A small encoder-decoder image transcriber, trained from scratch.
Data: trained on analogue clock faces, 195000 training examples.
Rows from expert 6 of block 3 of the image encoder, named by matrix and row number. Rows with one number belong to one neuron. Each number is 500 + 25 x the weight over its row's rms, rounded and kept within 0 to 999. All counts start at 0. Numbers have three digits each. After the name is the row's rms in percent of the matrix's.
# up: expert up (encoder.blocks.3.mlp.up, 8x192x96), inputs 0-95
# down: expert down (encoder.blocks.3.mlp.down, 8x96x192, transposed), outputs 0-95
up.0 125:481488469506479502516517515476493518474496488507504462554488521533488487486485560531547549489490531485421491472480523500501467522507482509530544483466488531485482529523522476510548515490531516508505472489492515493470535478459516483512490487496497527529499475506495538511549464515534499491
down.0 118:459514515486476474496508441468500508489454488478513467560509470523517530557506517524512512474488496508480526502464532492467495492498486493512530466492516525543478512521503488495468481517484485516468473455470510475494531513474505517505444507506446522499491528524538542493515539497476535502
up.1 098:507443557539507481529530474482526528500492501489449516460476487471512549520524501502519498548491458504495498482491461526522478485504508483520490454492511508477510524497508488497501501454476507513516532458448481490503463498457508452536503481484497483487492469516524460520476505500488546472
down.1 091:553513499482541521498505493490482503547467514485481562474504506505498501490520520481501481483461525488480475517506470511495504479478510517504540532443461482522503497502519495559541543502523463506565527464517533491498465504483484517517544481501487481514525479494479448525487528467497493506
up.2 093:501489494483497525530469488441479483502556492464522508511471506526528502462489491464523481485476506450482491547510515472499524465501490477535462503478485496520454514494507430511488490469554504491458463501510512467491507496511501504497530460501496476524521523526536481478474445489517502507
down.2 099:497506512485468525503477535553480499525489547496498483448510511513498466444499518515477493513510479519498522502491490542527547479509460477455479472480488530490512513467459513500476545521445505507479453538478505513481508524508518469506474499510516504475482483519487487512557501512533532455
up.3 118:509527524543464467458590472510496517522480528547487472482496466497516508537499459504501528516482498499480491493469476513478480536497473458514547501493466517511508513526505553489504518504460512496484478506475441526510494513445498488469517516484506522485481479496477503483531515501522491518
down.3 119:486480507514462501524510551558500505496459530493532471460509555559511494486471499495466499490498510494492532489535492497501502492531541505467454426497512552511501526460491510489479507503489515507482497532465509530471512523520492508520513518473504512490493480513471506503566490520470515519
up.4 104:498504548531484524470517494524482504507531541479490477510490466494515498526489493469455507462481479512474520532475487490464508532518478509500521469522491480476548501492540525530471488469471491515512517517490461466504502569495477454514500517484559478476540488479517470507526512468502451514
down.4 108:476516492528510484487490521533478465486494562551518493486516523490480496487479529501505481528518472484544556528462507522511532493480561479488473470542503482474450516493468483540464484526530499490501526528488467464504540476478473532481511492504525511506479484528506487464505490499474496539
up.5 080:481487496507481505478456518540515441488520523481505483484469531511544498460505533477521460509500515466481500526481516472455534475513523495476469475497495536489507500538505524514493470519504470479465503525526506506499452442524530512472481493479495465544496480491523469464504454516495454496
down.5 077:481486491452481457518481479499492550534488516508489514508516487488496467493509497539504506560504487513460503504492466524539526491475488488472490497491490492454479436518494490501475551466507496475478481531466473514522496494529541501503466529499528498475496446556525468505502469497538537491
up.6 106:534485465465491500547467536466497445490531473513493524522526475544501475467491529505497508472502513481509481495484529461533471474496507524478481501476519508517458523509496451484523501491547489485515466484531523445520529487517489504508495506518488487480531477534495489534514461516507570498
down.6 097:471537497479471501499492479494504526507478525470500459509510529555501493480521492515475526510512469505513530507512520505487513507510489499471504513450491542473500523472490503520468533498427505517494453523490527543484518499499513484508491513525534498485435478501473515542553518530516555452
up.7 114:494477538486494473508480505498505516440477490493461552442473498472488518523556481506484512513504448506483512511524472503516478500543485490493476497511506488490503492490485491456513532494515513487471548486453510505503537469492510517516525482459501443496535491539511471464489511485490568500
down.7 119:524484513497503496471488467496445502501472498492490554498497474494521548479524466461492489494491544455552492497488499521486478494479472485507495511462503515554478481539469496518558542528521522518520530469472496474509457511499510503488512530501476491494532516486465496517474571478497518489
up.8 121:525519467516491522531470523519501461540533499505508501528483484498519494548452485540561490522487518509497503502514537511478500514532510479513505509511508483455476470548477505500520487513513488513509513547508472492492530468494551500491535543493546506530511455507529515479532540511444468503
down.8 133:481498468477496480492508466448502509471546466510524529530501529472505516506483483495509501519505511501500467458472482506509471480459465454529525565491494517479465496542512463513502466500498460516510508500504523470524470505506491503519477460528470509516433494466499531508457520459482518513
up.9 091:509495464437500501531518509487504471470483519496459473500532524498417511511503465497501494494517479509519499536509501521466495531464468479517516487514539508518443503490478467533507506516478507514485476505513493514472526476505516508540537501462519490566480516529486525467475504506508556504
down.9 089:490486470496482572477467478518508513512519498507489538492505486476508531520506461505507451496509454532496504476494467472513527525475462509511491512514518500528526484487508504465557556502517530502493493534502487456489475494474491447546529503485495523524530539519509526530485506498504512436
up.10 092:480457522519472478472500493464540527472491503501498532462508509513517488522491497472525511501472507494496515470482475493492488449498470555521466465525480498494470471512498475493476498509450460483500504474461535485499482515497486455540540433501535462485494508545544496503480523485535512508
down.10 091:477491483473564500487494534478479463521506495493507545492512536498502452502499499489492507504473523507480497537493501514508544476489509483509538493459468433494537485478532517500476526461486506514528519462537554520450496482472500539524513528510502479487487481479483469543488529481486485541
up.11 106:508449540515536501531470524505493459469558472516460522470474514508519465489435495488542514457475529482467468486479500501533488470506506486504500476513491500466509465512511493478526476509528492490440511511521517480471528485539506496535493536493510472515522485510510467467505510496458482511
down.11 100:498470480560489478474491502469504503495534438467525509492498519476495525511508456476522496498498523489497468463517547513522442505486511464515519533464506481497486525516506466536419478491536513503476509475498475549482506496501494532508480503487494511487525490492532518501474543478507506549
up.12 084:481470461480508510519478498481504477489561477482530511525479499516505493485479517460517488481487467489527508448509535521443510502464494519494490556487485532520492541480538459485505505546521510536527453506551503474509518513518450501496505489543507531518493511490472509519508494488513443514
down.12 077:515499523478534549522499466491515473497516533515515498516489474495515487497489486503474511473488490507482515533496496528566577525523547504442445502498507521492510523488490487457508499507470498471512456543482520505526527495518507495507474511531565507509498526516478488518495511505548530462
up.13 078:465509491490482507494496481528524471501494461510510555511526508521507568502442554468520521500445512503510477484509506452470477468527441494539515482478518500461500521511514516506514529512498522480505504473504460461474498505535499454487492529497483497486526486552496482512500493504477460510
down.13 057:545486557477522553472504501495507511489459447479452475481532530467535530538510485480487524508497492481490520512515508497486497469492480518532516464489486480503512486439499521514510482480460510454509488510521487510482475525503497479476494493516513456504497586509461511533496476497502509484
up.14 114:536515528528537522521507528506510516536521506536501517463518492458546504502494469467517483527468513483487477523439464481539510493485502455495503496495463493489544496511529478516472500467492474496485505488533490498453487488475494484512530503534468499514553515473548503488474470504497430498
down.14 114:480468483505503501494487527534508479469527518511533492476508493514469525495491501520517489507462492490508523457474510515469541451493485477488467473524526544461500509502478507555504505496532526487504500563456471514505565495519492524477492471489484482512493430502518489451552477500496496516
up.15 099:518497481498493534530468500464514479490552510498507496495498524527508512490485484436465488493491518483481472524494530475517515454513519496501477494482468492507478554513515466482512517497511477508474480489521504474445515481513500477518559482573533471546564482510496487526464488495500514531
down.15 086:506496498498477504503472502564516486456483515501504449450498531511515460461511453501496510530528499505509554498511504501513503529515503505478512475487555533498487490482450489496484520485490533485480466570506490544486503505525540520505497523515482498525470533533498487498543493511523527446
up.16 095:492519506519480461437477520491505511484474504542463521475517483478453538534503489485484559511487487537527509482449509504528504536535501486479511499480502501474491489506460545498488471492474532479521501474456497512506503510493544493526488523449546491497487489509497482521498497512471574495
down.16 095:515496512468504504535515504496482523529422521480508456449506503551523492493535519492456522499506517465528500520514477520517479451508505482525498489498467535519493525465475496523530516523492503516514496461455517521513487499506504481516526518476507496468454496477430495557510518467508507498
up.17 090:469460430471504516541471531478553440503475500472519511534480529520547493456478498540487499509498488511509491491485500446493509483513514511522496529489499493509470504525523472542519492496525488489503478520493519453461519507527494516515514516530486464515524516513496474498482483499561542492
down.17 092:508516504452472523528491489502511540496479511483485451513505485542492479497513485538508478502459464513497468482491484520518473472520451485477457487501490520495508492477527513486501535496433487501507458535477530525483491536554550485496480504475513529491497468539502504526515527488525533442
up.18 102:475468435462519502540473486488523469479489485490505513493512502468490522496490518526495524535510485502546485478516517503514482498506481487480427552500465561502505468476495450522513459537541519490515511524493504517473494522514511550514522528491468465504520488527477507498455524498516485500
down.18 092:480532512492511568542503501497506502453516532512487494523492487565518442489498486478466458461502490496518456500483470519498515475547495506472466510523562523446485523505481509495520511512519525496519505564509514504535521490534492495502534500493466470525509483488488483488501522527492510514
up.19 070:478508462483456480513482529557511457477472481492496498497527478486475496468507513499468472560525536500518490474499495518536474547515534497523501472506498509495483505490502558540521519540499482508503515455496498499502541506522515563479448515526465492542472517477467502509510490506474517489
down.19 062:506457490506500532441536478482548537485529512489442504500495482495526477519469499527471529511467481508526490462466474473488531484523504540512472488543472513470518492456513519503508504537513467517513507491477516502529507496471472502480486492452504508500462542520479470513465449491509529474
up.20 084:474517511535513541536488511478505491463543533479512513479456483501524516469528544498470494470497562493510488534489547537505522446477507502487510511495482492500509498475464519495487523528526513503470562509472528507513495492511507506494486457514508502498445497494536509439480469453507497504
down.20 084:529497539508522476501472517507504514553522505494504491484497505500504479461473507499471522543524456483494501482494509502534510525502479486480475462552468538497511467490521479527456536515502482480457499551488450486509491552541510495507513572530473494497516518498496454509476526517527479476
up.21 092:471520490493524479540510495503509481519485457518488477513503552474499524488454513526497511474513554498436451484508502463501455531488484549523494496482470522462473494532507475497503526486513481493547488477493519507476478509523517478533485562513489481506499497535514490532524541530457486506
down.21 095:484466519480481465495491536512493517532442501454497510472487498494513486475480513508453521521519480570479516498491491511485478523506484502537533476507484510505519503494487554464481540486460527513470505449464490547452467518496429500491477510474486496481488509513484505512507504495527500463
up.22 102:520506491507501450490523483521476506502461453485459526464483498488506540484501505546537519562494496499521413483476491503495485490506470487533490485487459493471515462527475510480505492460504506502525482473463483553490507492534554489513487493472502502499502472541515493526496505545493509514
down.22 091:527525478482496530512535469464501515528469487470485561497512500536510487537515470501499477490495537508511461485531487490440509523491501513550554537488493528501516525464534541483534535510492472534521523467500531487489451478504475486496519486476468502503496494463488499530481510525471474523
up.23 086:497503460522517523562484518479463508518512489478496518484490499481498521509487511461507482497494533468473508483489531494494510495462506467514512550522523544494518496493529464548501486507513440499432542499510497507456497480505503480519499513525539494553545471474530507498492488521477448474
down.23 073:481512490485466520491510487487538494515537502506562512489492496496499480493517451502527505534486464514531529474483502524550557482471495466470474508544515549470488467508512496480485527505488517478486519600468497484532511495522527459519498507503500509537476489521496477503493503510525483480
up.24 080:526467449510494494495511501517466489501476503464559514460477508514534444479499495486482471446501515450476493517504488507495512476492494494501514493519509499496499541509516456531519469492531468499534491512554513506511505539515494482474457532523517509526471536499472501484477441485518444520
down.24 082:482513507445506520473488489529518487511506518488515495530505476489482480471479523501523509565514442523501496503482496515511565482477505502462460516527474476492492462500536524472487506498472488470487483547495485497517505496500514491500466535524537471458494499572483498510514483512564497458
up.25 082:490494493524494503531534498469519474490501481509498517508503527473448502461513533506515502446451541504507449511497514546478498516485514503487574468507508505511469488467504512522478507509494501520512529507477482511528542504458462505511427478507497496473498530506442508470464506468515514516
down.25 089:528473514537511535486502529490486493472529493506489446545517498491489555460491503478544510487515462525484529521468483533495512534487479522460481462523486500528522450483533502469517508499517506517486501516512455489468523488471506469485537522495480442508519546477508507463483501502535471479
up.26 108:534508510534532516502475502545484494552504526487470515513496463516580483532516482503523469474488476504478463499505489493468498505475494490495492507519477482447540449505516493531489487461514515497507518502488468483502493513522498444465509513500509510460570489511521507467513487508485443510
down.26 096:470494463497504499484508503497534485465544568495544511500498515525493497504446503469539509483486498460500508488501499523525487462490517452476495508537499494453471504522479473559466478505498468486502490563489512503507539464503488535518504512516519499526461466533543528467505511488505522517
up.27 093:515511489544448510520498468472463538513462500490500443502491493542510519494442538532503538522505533474497463529497512494496500448503532537565496468488471493511520509499495498470510505476489517530539477497475514499485502518485524505534482500507485536523481464485501507553517515530532487518
down.27 095:475501486465520480506498504508488503526493463482529510565494533509519498524507512517497496476478500533489447466539490494467475521488519472511543525464498487526532486482574493495473496488480465541494557460531552488513473473473461534486483519520482498513510524493507471496484496526476488523
up.28 088:492497455504497509485519499546529472524521457507459504510511512490489514475492473492492452476509481479480494519510472486506506473485500535506518444494488506530497534534533474518480475458521489533479462509485520496486487522455527515494523500514571484536519499523531504518445457512549534522
down.28 087:497505482500496482483447497544501492515493528482477487443515490553504514472552495513551500517529488499479484511532491469480491485527489543467504486500515503538506504485530533475519556475500532480505461540518482500509538493515531464504502487518507505503534517544495507488534480545536530451
up.29 121:512531529533491447458570496529497506543484531522498489495515480493482517518515487492484520518475520513512514477486447529472480542515491479490524495485496531499548508511501560495468490522487517538504518489500445545514486536499502507472477509512524491499461468490506489477502481491499427487
down.29 123:509511505481456489537483548554499509510454539491508455460492527513506453494472504496475515523497488513520542503517491500502499492536527528478496433488526533489489517474486538513495501521489519513481448536492502550470528514495491495494485513475531495479473463511494489489566467514474521494
up.30 116:490511452541485510495517494491496526503507487502507453542495500534491524497501539557549545526490543500483470492470540474505492490495513519514521513462460512483496440507509492489521506487524514517541457504517492504469499498472513502505445548522517533545507454482512534508515484497501458506
down.30 116:469510509515502468528502465502491548512464501512488521565527490506517528519528496513511513506507491533466495468487495503487433546514502493531496528503556513552532463513518501517510495531523492532519509436500532517517499465484466494492459503490452495501542505497526530493469523519508488523
up.31 115:492500514517488459484525519494488495484469487550458507458489490443463543513521488516493520548519495548491513434495498531506469510509463476496490504517484501454530452491477526489526519476487513497512523494467485520513528486495520492512485507445515503454506480498500502476472469504447533468
down.31 113:532485487499502510510509464490465484499406525475487499481503453533497494474531541500506512471508505462517482507489499515480515495520463537475490492490489546496447491493488505479574547509533514511526508499499537481487462494492530458504508493497496524468492514458468537503524511468506495492
up.32 100:480542467521513491482486446495469534535531506477486463509494486528493583494490508506476509539482492516496471537484510485504507520493499500533515522456471466493518485508479493488481503481487487514542438491492477528481463523491489518505488491515513517499480471492488517537524512591511503516
down.32 109:520520467471506464516522499507482506505494497485496553525502556494507494535535477526526492474506517499474442483538489447500446525505543481516519561470537470518513497492533491455493499503509478511538509478530541517509490448507471504506500503506478512500496500487556502514472483506511470528
up.33 094:512487503473504491508488501482457495471503523492522517532507466504525510530521462456492462469496471510476492444490512488525476509481463484507518484509482448495527537503517488552470484481539477499542519511519445501529493513489505465500494456516532516425543513501524481492507487483496477545
down.33 093:480500507510507537480484506550488466479544569523540494518525496509516525456535539509543473513480477501515524543516498517513516479497511460490491470515516519495462516491482509548466482524486497442517515547489520493499520494520507497502488528527542512533461502523532500483468474509536515474
up.34 117:513503535487441456432569458515512495531479512537491497488493509520540493516498524539454527513536513489504500493520503527447486533530493495487502483507499512515519529531495543512529532525510503519529511501485467495531494503504490518471487479456514496492474500501465508509509506480530442525
down.34 121:485474524532465502536522553543501505480550551514495449455538522496487475489464503514467514518491493507505523509496476524513548515502559507482493429510517502500490515487461525543477481507503486498497513531458502540508530498467498510498514509465478496492474463495511502489535477497486499531
up.35 091:502501535490485491496492480519501523532501523525479509476488459488493514533498507509490530541496498496484490492484452518492492504526493478514524558477497477471566459453494521488527525497468488494492514474459442494497459494530517450503499546482493493490508479508508456509522458491496430463
down.35 096:514485466495514522493506536505522505479447469494503502507503518567497487508535507491513493473467516481469510512537572469505488485499486540498545512464517548484497499474517512421536520486488536516508481509513514466455543458504511495487498481490508504508492512489485515500547522528475471490
up.36 103:508497510517560541549499528513522537537515470485485470464460513503531466533476550507527526490500539529499543487505505493516489476506487490533465516524469477464498502487510460483511461518515489496520480516502518541497509512514480494514469537504484547500532457512499495517539529504469454479
down.36 100:471497517481510472508530492475464484488516511476531526575507467494476482474486467462512475451500518492509474506492487534521494509495526469484511557506493477470510454541504453495530463516541506541496519496511536475549502483479498546497503526527482496533482487477495498467496532490477472517
up.37 095:516473477538472538472507481518502491480497544507488470487521555534491462502483502487476476480525491477495496508506482484498518509512509518484514447515524513521493530522461498521536485485508496509487480503516533492486513509496469504491487550471536502518420465496417490485475450484538507513
down.37 091:489487507498483517485491503518495507548477484483454449509503497445504508524464496519528491512518487522509497497482493480529554515485502505453483530552469468479518460504521551543491532514482480470502439511471482493529505493499499460493491526508531526455535508512531487496501462485533530473
up.38 095:515494497491459472488479508499506487503479488520482503527514520485494492522523498567546499520480470532500528479505516523451485542516460516481485488530526526488482475506508503527517510500488496496511528496468494489544498468501517417462533479457497507481540522540527525515537563501482493523
down.38 095:500497505514544514448496467472492486471590513520500523522486509489473519496458491499495498489470517498487488517466475502526514476446492513486491495509487506499469530524489465553523515518518447495555511513497551467543508504493456493498516488516500505558466518487514524473512483491498519508
up.39 080:477515533463490495481495461473498537533514452484543483528498530511519500531525537498459465510482478570460498485531491490469492489501486524519500480510480443492529507471503519490500481497516542515527506502478501492519461496457488479512474458500496467459476477465493517511478553476523519509
down.39 084:512500484544551478502532537533456481499543540533511459534530525511517511488475511517507483503493492471510513518461491520510494530509550484504499546522554477504458534478507502485505460493518482499542523507515505523516491464521466556504501528509521502504502541523532506470466498513473477516
up.40 108:450505487464467507506484495506515499498482513521518478522499459497434482490510519509540532428484470504451502537476514534462499483530492514490527459488499496468462550516506512479504485513535485530521524513494498505512557495500504487493456477511494531489534508504473537476501476474500552497
down.40 110:466489519525547511514496486515473503451520505524455475494498460555517561527468486476497514485477517520480530492462474513470518531523504537525538461528495527491513491486478536470502510482468477490516494468508523477463476497471501536495492496494457484511485511476520546475532519531458501495
up.41 112:502524505488508502495466481481476511548495477499501512506511464486528508485494501516500456472512449506514433479529495484495500535509525491475536506508513448490537465502508531510485461492504512502520528505503417484549497486458502479494467487494512532442525499493489524467499535483471455505
down.41 109:475500463539535522489505528528512465484583532520496498531478498538494522494480526479550489479459508481498491517520488467527498512490521496490489519513514471513499522457509476524484435516498469504513527524522502491490533490528515509490523502515522475543506491499569507452482500513527461511
up.42 117:542473472493510517527484516491482444500530471483523496459493522511490503455489505475496485501534499450489497512510505481539543425509524506491469509519514478525458488499503495510494532485525488487469499537515536500416483504517468510493512500520464472535516533526512484478487472489495524535
down.42 101:469490482445468495538509491526519511506484500474491469492499511499516489459486502530506511491494502523508484469479464472524531517525481498452445460496473515477543479492500505492477590492475515500489464563475478514468509519538527488512512489507509507469474466510510469524519485501538519476
up.43 091:489470520500530491502523504518501519563451482508476542512461504485576495474456498555509490503520519472531497447484508485472504483507525481472462481516524491492524480527487501509514503525476494476543517515514487481498506469516550512525481525489484497490505500484531522494560491494517445491
down.43 099:517475497503477477483549485521539504481512510480536488495495475498481490528475473512503518525444486538489503458467491542480488472473500453524538526500474492484435487488474512532518479492509483524502486511485499501493519482479511503503480529462478472527493441459516505487486549466500444540
up.44 116:509467474514456533516542493511516530469487528528511480505486459506444517521465487477560511475518476502491459507476485518479475540491483487549494525516487478482461496490476503501538491495511513528528534516476513504468519468444508479534492503462523517523527478486510482502467482501445521485
down.44 123:520508523516512522493528445500491518483477469457513484514481447512511567480519506506490520461513531493529495490492491536464492496478488477558501475496463544498474474517462487497537518510555496500475519461461495492479465510457508489507506503495444505506489507508461523512514537466495510471
up.45 106:472491529467477483502484507502482524447507490527502543475540468486460494508522487464496494468494490516493518528504489505475471535536468492486470529511514441520502518487511519520505497472491533499508541497486474464493515499489494500510533507456500476485528489504495503491507479479429596526
down.45 111:502515465524549514507461460502442500502464509511501479498520493505516572485525513484484487475521517516528508482468500503478461526488487485527497494495518505511479503523471477547516503493487487503531528461450528488492455527507541511502490491520479522509496518482455508476459545455470530457
up.46 118:467516504509487474450546451501541529560477518518490481506465465475545520523487486512474535504484491522498524519518487498433476543510476494503543482510497526533523481526493564500497508525490513525517507492479437488526503518486511495500474502471532500480478477494487494494504532504523469504
down.46 122:514500499533478532525505551534482489463499518492521468446527517516515452504475506480451522514498504503497547509510478522497520508538515516492473444488503563493494515461495512515470498489495495484508521540448484522498531509482475495487529516482502478482470469502499491483575488498447498511
up.47 081:455485497510481490447555525519514519488517507514503476477492445531493522543534456484492519520463493495469518488472474499458491528494479479532556496470493497514508488519564518518517515471472494508486469487465492482462482511528499463497506475490496500497488491478489516537527531534537463532
down.47 078:471484461532492499530504543573517499482473536527499474476507531533501466507539509510475522507488510506521544507516522467471499487495542490483485469497526543510483536480489519517447485532517544470490502502505508535495500476479462526497517500506524480504484492511469461543533481474476505550
up.48 087:496518482506478514463477539481499542500494548478488471462511434513505531518530505495479491554495511473497492549447502522497502533495514484551558483498497494492510537494495504483504499508476495490506537468478496506472509503456538495482541468508514515496541476457545523500496526456509489515
down.48 085:496489488505461500493503526499490506533481525530524506479471538458485458493484497504481509526502511512465514482533506481485489503485511476506490497541485521504457538474520451533461492494557509520472514487474525530508505489504507510470507488512538490571442460545464476512478438493483491500
up.49 104:518487445457507507532494512471485462487512447485537506539488518484518497480488545509458509489504500490501493502544530503490537484509510521528464531506491506495474519499510439532519515515551506520498499486528555471492497502531502504523496482475469509470488519547488474512460462506463540537
down.49 098:494515493477503512516515510517544515509497532490521453510487509534506464428459534487486464491501496495486519495467485540513543498511474514426482500490518486469495494451500520507495516506432480504481472557491533487520503520504537526520483505530541499509468482497489503482506509510494525445
up.50 096:516514535551489485455518524477480508504509529506502464465508484515481498494539507476458499492477518479507545543463477503515506522538509501493477486537478473507494494477490525513525532454488565513494557521487485509488462520493482522497543483483519517524471482487527481532554462504479529476
down.50 097:498513474508462467508479516534500477577483531511533446491460533480485502466500533511488502526507520500503508500513509487504506520515506473496466480509506527539488499492494466543496537513509471509466499478471484546492508510510497540518476497534500489496472490543422475528501464445504498482
up.51 078:491471479500461492436524453488504528501506533478525480489518478518482489458527459460448475494507534521524510479492484506489486520491495524510504459453458501549560530492488511516553511465503497517505500483526507495478450522487474517481518478486500513516479512499538520505488460486492468523
down.51 072:485497487528478494475476507567467494549505537463496487497516462497518510517518529534489511510490481525490477516501507475511523492509509478537462471553536471523506503470493522503478529492493517497468474521472524513492515510509492511482460489516543542489506476548493483533475422488539526475
up.52 103:507449466461520516529480508451517480471528480473511512511497518500497516459471496478481499502510475506461510481487535484508518460506492500515455512460492497508444517498506451513482500489562486469502479507518525505479499473525509521529574496506496494507506522555524489530468529507495547529
down.52 110:485534482476504519522456500504504499481525521501491481493482521548497463464487468502492476485490494520519498456531511501521532503508503533437491494482540527486528525468470517491490561507432548478522479558503494527476530511563521500494493510508519491506497497517492486503546501529497510468
up.53 106:540526570507508506506503518479475551486484511454512510439494479516500506563529526487498528502498502530502519531524489506460513477519483504510471486523487491485522547497509460489484501488447472502522502474434498488525482523487486486540468468466510504481535484506521495531524516493493536512
down.53 110:500486496492544488500480523493460463529514511512517526518513553484482513454474506490510481485479513476540478539477471498513505518488539462500499555484494465479468489512487465536489488497536467489498530480509534474511472517494456536503530541527507480529460529507519460487476509476441483521
up.54 116:485469499483491482533508520484558510475449475492475561479511504510500493503522466500519507499474479500507513446509491504467485538514496464485465494496511489491521485504482555515516538488506511496508555519496497493528528451473478500541535520422489470464533503513495487462468496503496527496
down.54 127:518508519548507510490494467494473497486504493482478515514508460503479537472534476491504486484492542477512477490474491529493474533523469520518522533482518496528495481528496503500575553531540486510536544474474485470528466501497518474482529470473456492492536493447499522517483529457481521501
up.55 112:479490532495505522524504470482496478517507480480510522513491509466521487489487552508472512490498497557548504508542539503496487481484468521506479526513466492492493461471481485496488467502534507505530530472458467528533444521465430493552454511501486513471480473497486492513476500539501505537
down.55 105:507532464512570508508504512506478485511511512488513505537478504541489478453518501488508460511513519476483458525486482512485519514486523504465523538471519469474492492476462463484543486524533500525548527563514503516490518446514481510501530515520490480522511544461496491447490511500484473514
up.56 098:504493545475533496483529495490489517524502474480487506490494439504538520554490480510534479510477518499470461489514460460489517521508494483488531498496482481484539494469544523521496501493449532473540504504479457477495501502488517443527510457500522487487526516482541541502492482482498433498
down.56 094:495475474556516507509508547511525477441518559515538517500497546525512499515481520477524517488469477509488551524499496536496498497488529472509509510538525501501482493491504498535452464477513494469520497527514513523541523464476466482493505503474501491566494464483493494452528494497469499535
up.57 091:494507478497484522488467515489502525491463516474497497515488486533479514490497482493521515535483519500519495497467515529437545538507503491521545518486527497509494534462511519465495464520472486486538514497513453493517522470486528493498482469484499595493552535493549517524518539513517480488
down.57 091:477501508525493516487520505466479492465553507511545514506484537477509505495528508506497520492438472541503536512481495497511523500459513477538474518536497551516474501480491445489435478518509474501470497473484528514520487492485492466511490546495548465550473481507498510491465468518499475489
up.58 086:499529505504505486465552465490511500525463545485530505502509472509486529482538470508522465484493523500527482486470487559484512536474525529476536487507495466515514465459490498516543516527520487505462508531513505496562525490480510499511454495489538505523518526475489510469465457500515449512
down.58 092:455476505511455511469499520551531512503527527497499514515514486482503518508488472491529531542491464541487527514503447499532496495473498504511490468555502493465488499437538518497433497478478492496454475497473471505513507486484480486519502541488544478474534501526537504490490483510540497490
up.59 115:488491496493473478473549480501533491498479477548506476481514522553481511518469498512498505505503496474501495514503520491488422513515460578497482464463464513438481510523482510521516490510500517505526492475460513507481478552517531496497495551480507502495470497493449497529505526525482491510
down.59 113:522487533524472491511495550541513514534483501471492487447500551549496440482465513527486498507515532531468526535510488497484516487498502508529515428508465515487490500467508516478482533498458512469500473488479500556469509519513508493477493508462483467476490475494473485477542483516506508509
up.60 102:522473479496531531540513470462512484500534477513502549474492501471451505508476498477478513498507518524518484517502553537496459500509490489516468541517507527492481481465482458481512479540556512497468554495459485502500489494499498498565493477495491507512470498502493474511441499489473551483
down.60 113:484522515514534538490493513499504434475504503521500507498495472505500530464526506476480474461551506473514513514448486510505529475488512523455467480486504522466502471535477486500502517516544542493524516562528485460503507488479509488476546470511479475537491542492503470466532532524471492514
up.61 095:516477472536519539517502517524472466477535502493505505473452521525544473496536524494511478470489534448483497524498486509510512462473518490492516507526495514503483525531499478504519467479523468487462471510515527491483519451506512494498483476534529497519501515482531484452508419487541463532
down.61 083:505468528466509491492482503519516513515485488470504499496511497489501491467502485525502514527503457517519490484486482513557534487466494459463460466528470520474530471482500517521497539523473504476472443540471469508519497543501500493501466509527520504488463472565505497522526487493562511446
up.62 105:492520488494514474472477468483498516534486476477516463495498504476515558470515544488484507522495495529501481529497462518524505499505512535503506541465462501497523454501503505508461514458462496484510477457493469529492478560476506484490426506558494521501475481520470516516489526534509540500
down.62 106:544533474481521478515498497520495486526446508465476529529486571509490472482518487515501473491488532492491492490494496458479468555507506501495537556462510511511513502501490499469517517535492495498542507479522507514510479467509484471480520512485524523453491547500469462536469501486489456544
up.63 088:524481503492587531533478519522498463499542505483518537468483476512542500475507464469541441472503507474487489510513493479547537497471517456489486495502479497483502498494512453511514466470495454508498492498529493487466489502509483502505507484539515480504515532472521506475467458494500453498
down.63 088:470466479481498509494494508496496488487516559486532481455510496503481489463521478513523510528487443488506514493503475497528546470488496481483451508501524524431483513473481492508487544512482528496463469552464494513481532503524513508486514499504548505479450461536487479499529479509550509481
up.64 096:517507493509467471500506495474530561497440491495488504508496503528483472468498550496528529528539495518519500455515508492508500498474480467537541532482514508500477532504534527504454468537517516477520462523524489506523502516483476497526428489515489531498552469507476510522486529505538517500
down.64 093:448542496455543492514506491482451505492527498515545495571500490487492508496489524475489479473441495481498495508487495479492504490483526510489493546522483481519517518471517469478446460502530483508497524456510528502524537500500454507500489529543496534501504545487527531488489492522492455522
up.65 085:506480504491517519507494550467533544496463490541468547491493472462486499489458454546510516501518492492475452483506467521503477526503486502536465498485501498495493469459505494466530505498517482525489506503463493509501463497501488461528498524450494500489536529548465491506459506490481486434
down.65 083:531464517472539534488517485503491496477483526492530512515518456538509536507538477504491487465483504487496466496500482540469550491502505524511531525474513492470490454497495487485556530489502517502549512486515542484465494476459456527500541465487481484505533488468485518511521506476449464522
up.66 107:483538452497485499484524454500488464526515503509533463528536504510491511460462518509475502512518492489534452516485537479478477498524516542539504517456461487477508466531472466521490512472489516502514460482492462529498461529489502477509508576513517511513470517495487490513495501551469492510
down.66 111:534493493522510484518490539485508475497491465476476532488497567491520469488519476494511477497528527481494470478539487431482463524482486481521556543470523462535524515479543491494498541487498511514524501475527529545461480491530469535516521507495497485486534511487518480535488503495499503533
up.67 095:518507535510491502501494506464512491499479456512467562476484458509523538430501476517474510538489494530538448492505533502520491479544526483516516518457509500510567490492523549466473526451480478475508518498496483519483520478489523490500493479508502503477523478532505472519509510528486527482
down.67 101:552542487480473481517492501493455521532442498488475460438499478513507507485517514486496497482483501457513514552493519489480500543525486534475519494477508565491495530514483531493517527484483489507474505477524483515509484501511508463478519487490509509479509506418479516527520540532492486469